config = dict(
    train_examples=145000,
    image_size=64,
    horizontal_flip=True,
    encoder_inner_norm=False,
    encoder_conv_stem=False,
    fusion='prefix',
    fusion_encoder_width=320,
    fusion_encoder_fused_qkv=True,
    residual_init='scaled_by_depth',
    steps=5300,
    batch_size=64,
)
Rows from block 12 of the image encoder of a small model that answers yes/no questions on an image's attributes, named by matrix and row number. Rows with one number belong to one neuron. Each number is 500 + 50 x the weight over its row's rms, rounded and kept within 0 to 999. All counts start at 0. Numbers have three digits each.
After each neuron's rows are labels from the 100 images, of 14976, where the neuron reaches its largest size: "top examples" is what is common among them. Only what is clearly more common there than usual is listed. The data: patchworks of several textures. In brackets: how many of the 100.
# gate: MLP gate (encoder.blocks.12.mlp.gate.weight, 512x256), inputs 0-255
# fc1: MLP up (encoder.blocks.12.mlp.fc1.weight, 512x256), inputs 0-255
# fc2: MLP down (encoder.blocks.12.mlp.fc2.weight, 256x512, transposed), outputs 0-255

gate.482:538382464428422537587575433453534486500561415528544524492461548522514544499440486401471497468581415529514544538395421565474617570562426448490491463491527521456473500428542530517557597510499434567604528518506512465553493515525503621509473421536492500513599461535457494558486506476463461477509483494549508520475575474433552505425583502523501504490447483504562504428461468418451498550519500513582683341515410505605551526436446535532469489500473587553543530563491505384475451400525484535510449511572542543429385563495491462499473535511435422569481477557498479506497476493564475463454451553465491540505441537449547550449478460521469525526450529530472518470557496485530482466494497544518515555488427499456604426489443481489482526526479587587428551507532491520431476561562560
fc1.482:470617495440440489439505562413547410419505515430498462472480482554595473596586456438540482505473457482542623471418481412411546462493476489445539469543561439426505527493511490430470624494579501535544559458487431531593535584503482534499565423494595490554540570520488548464506412514522404469513514460534520490484490440508517488573451465490528589493482409420509488503545470421432490460497491498446398479518551512495522519520522447572450400537477497490476537433504452565399467517518491553612458504463536521503551519498495456404470482567478597488548452575534476523514529507400420402496436475603471510564466477514596549461567573593485507586462537484529458423515515577521484579442508540445516601544491495478568518542447517523490513481521485505495445430488522488532578387500510
fc2.482:406529440509575369540518482522451513416474443487608508496528532577522513598490531529423491537470462562435527532463496480445491532532483564504508614576466555552395522537462497454432436520477387492485471495472576585477535452517492470491481488512481461486529534548480406495471481494512476492400497572504446495469567560396532553562437432491504472516501481589533424494559398447510521515594529472402483446561552564579536516484620601489460436488523487464455565539401526548487510485447530547443528520554460471429494514558378416548540433415502438490474471484538442359518465438473451487576539447463445519456497522522525505437487525472511528517557486524542508549520524471517537388504471485442538514565483529530424455445530458402415403499544532486438415496548525413422520535455476
top examples: yellow (96); grey (77)

gate.486:476444461446475537417462462528449516459551497545382486511519513454549483483585456467431491454530537502424541496603460504596460542382486512529519484621550498438499563415523537523474492474536521519434507482498550512498461520521480544528487449514456481539488465422507570476513492475549448610536423526513444470510406486389527438463530464510559558551404470458485498361614460428538465531614494575513537520568507423541551511561476415488570513423503475499521520529547506447560458380509502516527481508464501564474589547556522550557336545509479493546565467498484480522513545492488456493593494493535545438516411508472408570495518449440463466495503459439547488485511553574427476543539510508503513543441473547485486564461435483462428511587645463418589571537601464482547508518563432
fc1.486:593502513529544490543501511503520495496390486412539484474440472487448487450481520440546466557497480463524527486465388625428492423551483538546542494563536508459453484516565442477492505540511590458506469503521414548509500498431476536468535489373451587483426532435499519517542455550412565450447476582382477455444550591551456502447532589465448492444513495493521441462438557559484470430468494605478584481437532499451404481535436547487466474501505496513576462452447536514414479562467538573500535488461496528448486584409458493536567455515460565504475601532475412459479515509515611548521562594543481522542565517544354481497505455541451458470452563469456494477488485530540496447467509484557520608460582519540576463485484485428623472496415618484514490397472582459538506533552593
fc2.486:400478511533494476580462534428504501568449485461503501442535483597514447524512483542518523520456484411519498565466586512586475470529465486363509577551463470539401459410480522583450410397455591568432524533445497563514484551443531514593531391500423546452462555462549496369458464534467565434538589514463477560482409542501471377464427535492473534539472455467477490556546518489513460550561520472511510517412555517502479476474391512427412447548484524450481424439526545512459401469469500486536501434514549518501581455509518443403535514548435512548496456461547541479577409513584478629460467455437517471478430537523468561488500558518487467513553520565568540569561475458502448513487490470497495462557504466571507578445562504456571495545531509579464557558474513468579536592452574
top examples: brown (93); black (89)

gate.163:488411528466517433545427474536469566462506511423541474497486547492408464425614469495533508498468543441546533491583541488523482483427394481442529537505396488456456607493569563527490529614455545496416492486514445537503508495524484538536521564525466525442464542522445525481514512482575524539472426548467481505473499681508504544545538500420516539579549476486378456444557439577494468540515462471440505470492535483542552534367536430578554396492538422487493525486583441498508557519488495550413569556509495437467501506531555552456502546529557461501490502445430382504468450504473497473467398548454623450472522414475493563463558446387500556518608455494406424492557512463554488518470460523512431511548452515492499527589508591483551545508542437490548625476533526546462524545526435
fc1.163:506435513409558511522493537469546480516519316475480532492596531492478533476492549502574526442486405497479453526485405585571543474509390469456433390443483492552511465496519536468490529472540480506533481508507428492451511557506567564539405526400525511517500407489496497436405524590542499597438422485517503505499551558487508496505538437458496480497531515444511458439525483540565467545562434441391551411477471464473496567520420429529417489520473534524500504515416494474484561514535526431519482494531528512486407484528517413581484498462472465460528519486549400472482443579515496489490439511514526454520568481556604520480536517601518419548538502533572513503475514550521648510499397487492621476486577582581614536447381526439546451581562420493426509496507556512560572542539484
fc2.163:475541445471542450408512467527572492533458519511574471434479507535437479515532567450459569445587349531549497448489431548525461514443469523470483605516532477516493535458490603555511447455440530502537562589509443542474433523487398514489526490531516489526507574453494492478527581510592496488582588510424543449456427461484520415518477513575569554499567559481445444406477519465551498460537486525422632493550400491503446468495517453522512391466470572470477446534442462419452495444497564524510528464518570531531547476540439523522521422463420427493472438491503519499471554467465516403489458471536530422453426548489570547513556488471511538553414483378515549450409512563509556451550475578465507494446465550477506575512425540530384380537533575576565434577523542518537506511402442
top examples: orange (85); purple (81); rings (27)

gate.278:513501484484484559423495454550482576485493457452464543526486424521470443549446445541592485530541483457600545545524433492470479542481520441533430474497384505497501590458587541536408499473561558406498527513492488528528452465436561534529494497489458527539460498510562482642480477583429555526548378579450554429547460558564522564474464476510429410475485485545532588506507336511464479460531475409557519410591491477575463523505527517521509595513482554555533570508489521438545523584551482527453427499348547591479551504531466541375496510459486496479546510490477551480583496487528591536509539475509505461533544474459462531404461512518500449499559472502470416500449489469427491495522524463541476527609482561447493525440532396516483471486386524567431561455569463415398527515563514
fc1.278:403427461406536482426624535482513545516564466442492449497572454546524580525442471518466520536553515519415503525529490542524529509540466504530507499495540397566508478390454526469527518578415496483507522406480461460523446510460490511494492481479474433476544519446513502482537554523550464535385578514502496500578442570455548439419513425526487529511568475497441560553603550535529475459602586499399441389476506531523506531517501550480542461451450452502470554498491476493572445525492530514509475498549604637424571532419509567461454481449578439580434528531446445453487494452553466380513518533479424581479583481475415510493453519502549525487593482461479544498507503608490473520535506527651543481492532505488464482482610561455401460448455487477545577550383517563532573527565451
fc2.278:489503474433439464484476423554565478543533466578498444515568480529512543535553468573456499528405505533492519529473472455463493517490396507546478489563450498485534514580423445495502551424478528454485599466452466563512491440522408479497522483503469441443458526581454527443399599464492498527538408485446482513542516440447434458462532399426519535468505474590556416565521478563445561530459398508503547539480524385400453500438530488548523487505477454487472490513537537511488485506495542481427435533378596543540478506440437434548569479461534550593501418513478535455511549484527453477552513523454490486402536504459482562465491528543560515569577514533428576453605600658435446464416487475520531549599488423506506454513563587478655534440460493487453512451561594554480491493523531
top examples: yellow (86); white (71)

gate.92:490470469489585527530507387481448478567527550540452468457502495488421455512590478520453513459498533442446454505558476558501599498473408502524431482541536579446589590439495490536523472436520548501458494465497493537546489509477421599561484415565533476479504612490589516416613454522515409601496482456479556473447497569455483472506521467559570450510450519437486494497476450544511594498490517581482447474510588448548543471511533513420518461478469389587423394524429452434531554440477450410514464472476406521585535411498547525443494570510453502547503561586545491529384438500521522548527494375477488460445534557528418510419533512586527478546513503410493374519600569570497541501616537490497475424505508551536498462496595507528507444457456482446520511503519468557464505555533485
fc1.92:514532538420458569436451460502523549407366414475591467533488547520560592517563459463569542508575490523430523495517509556526445522481544514578475457429469390459460383525537563533572426554514525503529503533454511389533549458534594605503485468563557475494427520497526451522510484524525510532471496543499519443412467436501454459388451492428450472506498528520526551550450500535549553588492482535477532381396520517517517524499464503530510498482548545533481422519536455540518480495422419529527546568529572428567521617457426479553566522495522411498458481461546567397512478478537374485466476533566497404471616544535543541616441426482573492441488560536559483533486519450506557500491557504526403484418500422492452467488483414467543461502544505502511461505491466511533401450432560
fc2.92:522468454398482407516564517480466481530538608487445566542508477629575541529569501402482458511488452456445525510479463532535481508467471441527468470516530495477428334452501478511520408503433475487480565470508522433493512567438530460576559463551502513531464501437513468501387431539428519487531494502502485412496464510512528493510579507446466524503455553546472558526501558357458447559483456479572544529483433450589398606541585555518550465488457513481530425514435456395491515477574565568515421571560479441562445447473467557465501360575458487482460452478451467439494540382494569513437377545522497482478541451541510450550528560490548516552515459504507473481587539566593493562502386539447464517452512563495463528508517468521423507533479484568491503389475432494567489534479545
top examples: brown (89); yellow (84)

gate.492:478568418516463473566540430477464513489553515576543474597489427510445553487496481453488480495466576471532520551468482537426538487501497464579501530473530531385483431545527560556557600425471536548407533463467383413496480534535497503495553576484490534439430484444402489565432561468548430584486460574475445474461524462493527513545449464502507527469580575447499517404497417472530452525483472552538462549502539484550425503546436497577489508550517479514451476519499557455389483463515537464476513439531363462576443513522561571459421544547454446475539503579450416593555662439480492613420564490554547493442563485521477502583495556522521472548524500471591543481537461461459488464493477552552574459582441483423532473522498396536418444472535529417546463535595527453569486516516486
fc1.492:470481537438511602477506502461519488520435460512496495479545555435606517490545478583537451490452492466534456482509519424450512507559585490457516471497455487406524481488458429440509474544565511474482494543490493539398555473467540510434448402450613550533552472544518584422567479409661469476511573520460466486531501475455555537518457496445442538492561562521577500443471498586430590536504577501444593492525450504488516536496433578536457502520450505469489459485465455515546510536480452433527469520450566609454513408540489485535496527396521536508425572451535486544607568531598483516497481509567445463551535488452559524474554487447457495424414549591530432510554527555410530527531511331576590510546495441414484489465416558450512555447515470503459416445503455434390436540502477
fc2.492:530487613566408506465483608504471509449449513504430501463509530539457550615491462512453505392504467512423439544489577501485529515451484514566465497467444434568555484467495525645484486493437482429532381484528495576423496516434457465472401526495451476513510567494519425409549549524520540451451506509496480475417422539465470479525546441555520502419591585516511552503514518476568610479444523477564407528447551432510478534561511609512463504471430484530469479486521470514552512504479474461539516537493530501541479355510516486457527439542515464535542471447497476444441479535451532390556466480573429604353520440500469505534529557511399605526494508516536460498477530395484573467560481509566570509520632438496464498520409519472493447467510599587505508435466542434508442544476563
top examples: orange (74)

gate.263:535487481528431457488570519479459533495474453404433565547483475493451527500452477542453482505454521598474497545528539565530437516470482466480494503511495469486456461488493426587516452490590409535415580488450550571502517529505541514519491472543597474504475471501507562556530575424494532509400506481375453441511543625479553557526545608486495500485466549470544630450523492466472438486491544646424513514511603489606517471403542524484485533488553414503523421413406514498477399505588509490584549441480558490535469428425567575560568468542536481498535502522487429428521497481421500471520439460480468470455577458513461521471492505415554488545517402470453480379481550482426490475387589462493527422598479507517507483441460524514542560586422560425476507508472498585513564551456550
fc1.263:591456558589513473408577539427527445520487495495522422526418519520484459569504514394493511519549477593522587582490600483497477527598528530436392523495436488570487437349550502504445547419551511469573492570531505555547517383529381494413539502475495550480490533602580445571468574447519625488516465461496446470497510610426393502452461442439468494485555505527547530569481544487598465415488530505555514537507547492521448475587587474545505497494486536557500499451572528563498491538521484464451569507476525421428464485503446588481500495477498396628509544472513522453517604595498521445456490430456565475572504425510478519477464532421540562470497525441475505520592510476495501476522514461524481453449472437421503401497507475450578556533486580510492503532497485516480536528511488
fc2.263:521457541494593480532445501483481446428446498428454458595529498523531561548510513488570528471427417477486511500347500472533508438526430405470530453570547525534502600518462490497512442495471450440488450568496514557472514479446538483524470546610520529484503513577501536491504508577447427601453554508595606544513421580519497512574459502497519442491441384551548533594446533573524438575492487542501575531478565545510482490423487581533588563570519466511516505506508506389500500558511461469416482516573456489535469466498544462629517565595429463458524530531495460457556487443448529475488441569554608491544459472431604465508506536476588526579471415549473536477444452571576522378529432545493622537475433439469469407484495515478517443505508440491504438552518445447505524470519534
top examples: pink (90); purple (81)

gate.66:560540461487445515536582510587476574519551510492415593520501523510495550471549443511491442508475515527441501476480486476444517539470417470492590429569507506462561520428543494491433555459533467592430523409425538518535414535477489538498438503528429452383522536449450490594512529610511528546491460448506533508492410595525530411552458394474530551505509393508403542553480547477528482506492418530390475473510415499465487517423501456475556441479510416567528437465447468492540393513527464467432480560484424449490506520590577611575399486607616526493471434506392466531565488530584481501435461566495489460533461575490591562528546526470458505586513466422453515494542550442548527508579534419413490506547503442503510487526447564526568537540521505529511453512437562521452551542541483
fc1.66:591451553493498497547541623467494484486514518459428514523453516478483582482497473429540547464489499473553493582513494480558596533519490563530521527498500456416514534386490454541501564611542517596378420465479503458518500540539510488452527578577421494513554461453430516470453484518436621569468507487520524419600464491482562486518483485444528464497492508471522563487496511521493530516388510492558446532623545512548544456489446569512493518448540420477432474497517559476516569419516531568405524510488544523498395451450540583442563588559591453560535487433553555552518520369524464500488437550536503450606472471458517526445501482503493429446551462445375480485515469427500522557489503481467428474514632513432395511441536500540582547525462510465447450433508440520463519513355444
fc2.66:504479524427487551421481450367385467555465541519511561570516514477518509583527508532459453539489510563522508457552455390473481466517578481447522488460588523519652477445437515466564561469450543429500444510546609469498475516476517530447491554528529473456504533509487523500430606490578475518465554516375426496446517564482557603485566526416479469522449506506388489512526518546507556517516549495444518528539635471502518494590505461511554479491479486515549521466515468627472469627563525481479507502527472527526561459500481501488573542521540476493473533495388470494575572499618499419532565524543528520521442446420444515570504483431537514547516500620588499452581436432506481615442463421537552442379479492504490575551462451503551488540452551493496566554470503578525523479594484
top examples: orange (97); blue (80)

gate.187:471391568494520499506570526415552476488479493479533570426524462422429513400563543438503531439506566399509460430483500520542432544550442501601562436519529403492465431545535523555504434523520428607494559457476503551542448463645485551454452505613570497503532526512521429518449573552598481506482527566575495511471530499501438513559534464588555574506434488430550462444470516574517504436556438511492458435448554459565492455465482456454525521522594441447550494530553559428433540566504471570463501449489420509441480549522476495429412513539474543530592532572431465553534525458529524531471436504513498464534508537441440432431465442491551454488517532451467480523403428582507516511516484536610575532514485542528616445440467530469518477480502532371541491515483515545552496456445625
fc1.187:487459504512466521537484547510588537501488523440499461454535504440530462520430478502484479455583499579587486487602461520546419506511435490476526473586394469579549442405606635391488486482506472575458542533552479513529530531614499523379460471494501503470394513509518446519512432520397596486506442487494442535543571476560543466487395514503601521502471509478519491539453478556551482443450541474492527447514606508445555465484504529523371485509489504538557418491491497526493446485444494549545592561439516422487446507516526468462542543426464495544505523474488473496504472503444489553550496518439541590563592541520460531548469487545467507521367511409391514478508485456529451549396625597506430458438458526419510471574448546596472448440550526576447538524559535521442532444455450
fc2.187:456463472402483471429508469501550452463489508431449476555461423515419486584584567553443577508522456507620508498449449520469521459439447477515491471499508599466424561549442549528491463507524518524436490455419441452558441510534473552514459582549481523497502508565546634475501453500535438538493472539440497494473554445473507427494476437440418480489483528410421542540482522536457510461443423525391577524415361433454518512498399483382558527515433492484466572463587535447532435524463550476502446503407506582479495568432546518451562529544594484549468486481489547527526506497373517553499559579512484447541497542508421503447405470592590470450545519490454506507464575557479508452467507584439506488472465535504570470560566487603489505510497413545501456532488607452473476394505563
top examples: pink (71)

gate.193:514457388648534459542634449464440493522553525489488477494390461532589469511538445467563563451400547500493534542493485465422483465512395606513566476471428493461523629523497401493552459474491534427441462416402488520503519447519599463495451507606476536568501480516589510452483459509505508514535440531534470521505515505553537573494476481478481514526445481540571557479490545476483538484528441554396488494423417419474402579537532448500443461537476494502525551507491458514546449489582478446478492452409429565504479460503565627599436540439558473458535582566494553488555514439498476562604548416481504560504506468497469453472531390511586422436630514503522569508487491504511493486440546447512516539501464531498487395529453474486497537504483490510594571604501472475518484516525482
fc1.193:569540529523553387473509419433452520567528533586624477538419393439508482520573435522509459576503491513525489595531524529474563554483473465454548496469542484462506486596551498526527446487379509425440580501479562463559564469602517590523518481565567477507521490486455441453518442443466547505486545438587443517507533414555549556560585602425536483426536504465489568465472539491528503446465513517498479463456477520493522429350603490469543555530491505499548573486472371524506499467491533511516458530510487493512451425529490519576472468463525480499525501525469457413515546397486425437498492558422457495525592468454480502514498393493592461382499481464581422531540514600554437523448459616457569509534399453536576436496477509497492464521499583453538562481478475457553504541452511
fc2.193:618506465506459551476516467500398504608514415404511468513473580409510499511394485462485504533532476471541491517505472496517488509545514506422523515480514559409481539482471510492633538501487523614448373539476589518504417466543491461555555561462490498453544524487453489440534447485444460477536502488442597443410464465567485529507563448545525463519569491456453427463470496511469454484553528462461413541580546406449534518486494519482529497412431485482469389453463416583396536466461507504570496514514470444481518420452501490534531488473492467518543414480491463366566473467563491458580475423501497536556461525508477498555490509448494515502467426498506520457481532391518503455424526595508529482392410570481530384551427590530506470413448561556437473371545497520503416485562592
top examples: pink (74)

gate.17:424509539454544563501451581576488536461531404508521529444474452482545544582492604476437425402526511484499516390492505558476482487505544552536416456486578523541453461637401500499508513526473472567457560496463570469444525420505496530465461558585496539478553540563534502490573505527447514467537422420538491565576507546515567483504453523422474446472621503598528501554413503478390438500605445460502514485491468545545536463455477522466557502443464486422509548538426592458509523564540410494455567526473536545524554486563489560544488391487453469469518460554484446454503486427522457477529558510457427537366586540531465481498534452409503399502469456489504447584487513452453433436520480518524466517479506552553484510428496487426414456431530594479520626503494566532583538407527478
fc1.17:418521629507511504400609540540426517538351397437447541498532502445454540581537482453491391558446574580514575547535524521560424629535435488547591429502470541544519473432391514449494424506411492511468514516392428512567506563484555491507480524452560528531434378525543433438425543382612530437505522573487569507490538565484498479510481538504543487453509508533498485476477532469484443414454478456486380459525518559452489545425592443556507586520489505557485411478481566418512490572401490543584523547539522554534562590536530431550481507500448524489537547542535525448505470529463532486496487487462559471503481450526504465532498528465553440460536491557562509504579481499547440506443549548517498540385498446462516547482484454468504541493473518477524453459470522453518580541473523
fc2.17:417438416623478436436519525529509526500490525487505467485569522473529451560506525483410541479458454489536491471556518522419473496562542545456497456557430479497489517478490506502421481488484537409601573532517551550512383404461504514524522513438493520594520477554472539402457448461488564471497481546607510426500541517560435433496492418563579462521488571462456467447520580495531516454433434567401444514502449512598516510503501454528402466503596467481572560512506430590504486498501534547608481415485491461531520540495580504475446519522427476546498505474610529522547472554459406447540536445538525455533545549419484525497439529508418505539500520602566518517562412437493513464577497477424622444572446524455528449405463434570520485449434558432489464613463518562442474402494566
top examples: orange (90); purple (87)

gate.104:477597461441545482543524509489518584535552506488445518477435572374439456499555564504555569470516447483494523518512508582529445530429455417411553530495406507438442413459490520459452516417606497512467503535531514492563555547516506568517470517502489539505534508535482461603428554497544492530514510541506456465450529487395413510530535554543506439508444458565519564450442575359426505517535512571509453450569464510548414404487480558481495578499593397476561515580542469519438507464511426471538438503467489495470592640478476436548475473547577426558461514562494433572515483461477573460446505467464448493527511397530524510531488517507505483489595456526539524539466514481401509459515451467506461483526498547482584588432531445531530475449609659568527528504463555567571466459564455
fc1.104:407566447468520490506551383581524511443517542506538585468498522538524555501515452480485479536501529469538463529461508512494450512512487464505479544614559537509519483512501513429465425484531510435446452497474529412448519515592542575574541421507495443432465449497487461588574498463418546472530553502596471500426461502450410494480479485533431390587400461483598509466529536605535493470538477545502428592532438352540486440524502484557497489499564577485444530482505568505635509588474462484508524455555487530578403480485450488436593498480544464606495432432531496454443557463510457496506576538454458561560496470508529568472462495512575559496523504571621475430487442535549559433481496404516647512522515498418537477465496518549478534471490484392602389448512465504494502527456511
fc2.104:430572575463512578539502540495445438493534532512515461490555445430636509426635544498445468523476548548486475478560571538462483434471505517571472524558541506620494469583500533556477481509562557475453532494512520459446457512459530537453497403474426565452470477580500547543450503424455409454549501514501489493540432575435449469438470485526593415452530453632569417505417586423540570538500460543455496418491484514407584499504519542563494569407542502492430547433494533538538513521512490559420458533552518494428445535604434417569487469488596514412548451534527469517463465483520475586453463508500557470477503576475522522471489508489455558528539517455484459570590490503499508432566479548514415540444418496522417468524487531444492511461610442446431430485475429429456428445516450
top examples: yellow (74); white (72)

gate.122:459453445458555523489540574436495499614531463577495540562521517496526488485495448554489394504449610500508521517461505356548501539512544466491457559525632489519447575485490500595476475432435466534560497427507503486562492488587433463544513558552464546534519496563433468619558545435473611514504499430597382535617481607505552506568421499521504568465519525493508451468510437426566451509482430498485509558538560483453430489504443545569483565430472477545527428481448439431542456531476474477518577474592523461478432492453584475560405556565527488467444481451478485516510556505555431467597470508526508526521499488417498412438484514549547512446501490547473502496475498516450506510570452561548528473435526417483478552424465470552407465437501493460407596582472538420432522453515427
fc1.122:517584466541506479508503474450545496628452492546436445456424553433380592455468537517561470498569514533526491571449463502647496523536472515535407590510497457462443465508528501498352458543437517513451433405473447620494435499607558484479516559505479522530446534469546486496483527449548481565519470472536462581509447504511527511592581523539464513369502513498461518527494521497492582519535517559508474526538499494435498490522518557513507481482493533605443478523494581435512459560507558487478530593496543528454413520531469496521477478431484510518494429434402525438517550534524469573457544503574536517634547494543377502399511471451593442525483433499443433461516506483574542423548426595477500508444450509474587452412474457588561543551603487520481542456460465509493536452516405
fc2.122:505546410518594437480438511561559485631399501430492494484418557561512449516535562483482448544486467467443494459554523543567564508425499551532410528466502482641431438508505525468520500557510464536468447449477509510532465529511517431536543511465495526418412573412546466512564438555563472547436457590456454512479476519523485420495438465446458544498509464534532460541476524495517459510451512514522568487392457472539519475533510584518548501496525531573425545488561567492437408525550523519551511448547467472483531431556563412563438514412478557452446523512468493522510595491520540483435550523413501511551543598474494482487427509493572476510616392553448553527580462351665443521468441538622528520518530521550485485532568495410454523462423509550542533467521545517543481541461563
top examples: brown (77); orange (77)

gate.86:574489515441464461502525444572370485504573493544493426520455575533439510505534421483585554391542560576536441402522528561481500506561517459479503514471565533541541448516422505452442555504473538520528556543468613482445493522540518493506510608501508500502502502492417558541515607383492435507577562448513434480516490523543490534560484410431489490522504440492562500479486340516483533522493529496454408566486449542538529471462483560521491478533411491490416427402454459543591535498524471470526445444530551496460511558452491496516565415583433492541441569438396504544507488445516502480500517496573423504498503496613491580467532543587470483597554479474463381477482446496564538427539581516522552483407515403480520566466579498502470394518555509455562515526444490415419514463500566
fc1.86:606504468461516464525582511468426423501579467526514474603429482473452476543463496487446495589536563572484505642482558497476597536494501583490491467515457513568494541495488579477495602513472507449459489573556536452516445491478511483470477524544522592529481553446531519559478469546511443512451550471453533579511529525488487544392506501476449556501439556560471468513489543521551414565621431447533463417454427495519516447516555481467485418508520472561499523496456525384538507582496485530524533474430473400578479417446528508397448499467511583570507511436493479570459451620481567467618429419606503426451418509459464438492433604437486475525506525450464503529527528516508518455509419541528435526500388480521494429450559478498526542537550493552474540492522539421577454548598376
fc2.86:465489577526527618481516547467477438441445478589415506491520450503498578530593514530542475445431532499506488478618442529510569536503514477455553567524451451552441434527483457567618460473503561401436505528477471556535446491538481475502506501532513451448537471492578500491539504544502511520533552517466490558512518567447467545550414552469454475533532587610503491472491500464584567534616558474450405464442474536550478483472559535480432479615602495515514545491476572538438463507445459452465492477506450531645436432417497437506480496448543568504535611484421468436537520524447484467588569537476438574516475527544483454532527510460490550524564538498577448477470513494548451457424470506513527482443512558308437478380484515516461500524384569509472563517430418437487527445481453
top examples: yellow (84)

gate.235:469477643502399479425489454518519553500545439513472457553424513539478426534507565486568410459552563556525428436456449530537504547522414455418571479558496560399474514578478514476535436546546446537492478477479423449492510572482460471451437545392542533567530489556510535567421537487544561533625559410568490538449570491476518587455488385444515537450480460471570511455446432521446487550422589558490580563455486471545473450451458510522497568456527531507415480503444420466535452471530537468456574503469552501530492489509520573556509495436488481452607475554414464517550433470581544439493523486462569534487542531528337473559489589517450477520467619469446507531492491535560494480562550474485424513559565561554510490396493493527495511478493493400515496538444471513461454492409502
fc1.235:546493496528534408502642471510470488514503518486546545554427566552466493510459479498499508469446474551480535586400518523488512466533530507493545552507495444415556498541512514460459464405516444542573588589526557478546593566455561428528402482451452565534439434471536585497465472512484555508552585461514526409531493484545569576527491502514502396480545504558459445482462558489449495495547522548424523500520460580491537451588429445551493524607539473582538513503446473523494519480429504430555459499512547466465401502430517505555483446490504403510481510528415458553417519498523527661533492458464457534533468395511585527504469490532458440499448424453550380556450562540429514454493474528458443552493486561538442508497556459497513494559459370424417616512443438593503521452386517
fc2.235:537473518441470618505559518458520537541433583512480534494567472514570462583395478566452495463525582532475524480602535381547501532497509521467448511549607537394581595548471551536483519485430457518509565478506474505536544494574510529531468454507492449471533396521519434479509571528552450497525519575547453467455454517531497490559482611504555499452506485488502497553471428551469510496569554570507503450465543420536522452475444449364463531390451498381587495533508610488432521476492517488498463588444537554413542451665344469538469529432471542543442432438503540451582478450481518536500496415458442477434512503496523538521489504445436468474587498443520491452475473504564480513435496503528582442457525534495430576465519503505601425506432464490448506456455441520520424507473448
top examples: pink (92); yellow (89)

gate.202:563480452435489492506417556480630526573527530509470487484516485461476437465463426559560485544495440542487505432474439465517550472488445534538568468606526594482520459508473468470486453522477474487462558422460486513559540575539550471532510466496558615562395568535462552426507618464492559510547569443485539516650564563469612459475549465432503517509509478445605499448485543433467489453502395543494529517637534474415514408607423467539524507433521539504523440579509508445445527569471448454464481454585501441501481539551596416508403512486488528510424465528419501423459470568508473592554405502510474573562510507525512495464521501476507530518573495596543446404469529523523409445442540540465462472517509466553439499529448531473572480485518451522457506535543523512430499475574397
fc1.202:535509492489520489458455403521487419470494569507452490517447391472482466408480522499558429440527522524530509515419533665502548508503501478521546467455483428510405457577514501452542473504475419492444546478433575458469503591523521616519442547471437457432501554531474445509413428492548593637512400450482496459556503518512525419497525538531569448486464491481522512455468548509588504502523488547525501493444619554558535432590550509496443492496510510470509562462552587460451504497492552508404467459478514523582468513527499492507441490585418573554421527498476534486455373602498513408411505481480569469560482487489487487528541419577557586538464423593529521468457492509450422519363573475506517479606477438456467627463531449385512514507504446547522535542533513500512471476524504
fc2.202:502548531480464476607502427588565394487515550501512470430501432596490477484570456444459527524514520510485403384481425476466530514500512577399558494519552476478532423455552520499445515451513484574486513522426468528505560484584421549481593480545466517514477537460564494522476488527472431403505442413448520511475503483477549486516529478495436463462458526491569513496508430529516508510509466481485566494507473511472575471545477564491476480487526495553441457490393512520539441468462521552533455478514547492467559607503463484503487475552533527525433503539506543551496567495564582559592589489543542453518482564397457397471444548550508611518540531423540502486608555528434546591558593622482576522509533421442496642565495561511371348504462541484490529632550471457466455515507568
top examples: orange (75)

gate.80:467500480460468496513498514550497513480521400492536507508539471534438510435549528459481570444497484625461458542594484557539488481540571465487526531551523519487542517508495514549555581535577498418367475491408479643529512545505467516452552456560470418501414582413427436547503517554473423452434540482526516454431595566496535564396563498541513530534485561578478473504483472494464389466551560611590513585549547421540513527467493488470442403553492496465529445531470519523450493480471491434480515402454514471513483541502485504478442482631537458497543502517461538420448533464495563543564412510420583537402561518478518557460503405583506424546590464537406546562456452465558478489504478519470525452487542586585505531500489528474396481484474555467538419421453470493480554467508384
fc1.80:551482531531543350532455512494482475413475467485561530517428453509581447548480590489520476446472502575450431486514580513564508446504491457540430468486546466523396501531524431486625468463520509509476480518531521526505465507561544517535521496475512594629477534510413412425573590547540548576504479490466538435549524524526547550399535478440357481439480533377541523595468497485537595426493519457444477462511451534470500545502404526358526448521490605460506534572504500545548465550445517541532473402503349526558498450558514556494518496481554482437476486477530553508535544451560501530545491552474423476407497538514440580511455539569466520479484487462461395506511525517447451488519379474528458588577485454440456515494576451505523500526528557483513502549504532576558474603489436
fc2.80:554476528409446417470482514550529430515507470526478532506478510503593457586531464536484518379479471598523438512540470516437537490476556484468633507412547449496518489608547579574495525471562474516473498464520466522502481659526496530568550453440455533511613492527591483447449471526510601475426496464509518476516497473431480529518629519403461452538611506494495501449600481467507498435527530506468495487521519473609445533498460453553431529496507528576499438485537457470454491587441482591408527434410500493438471482520558575548464470527505514535495543431502510510514457477621452596466520519457488448496544536580545457392493483591449479481498503499545539551543543469476507522556532463486396428600401532568469528534445589434488391559480448551430479436468504564535490446522536
top examples: brown (75); blue (71)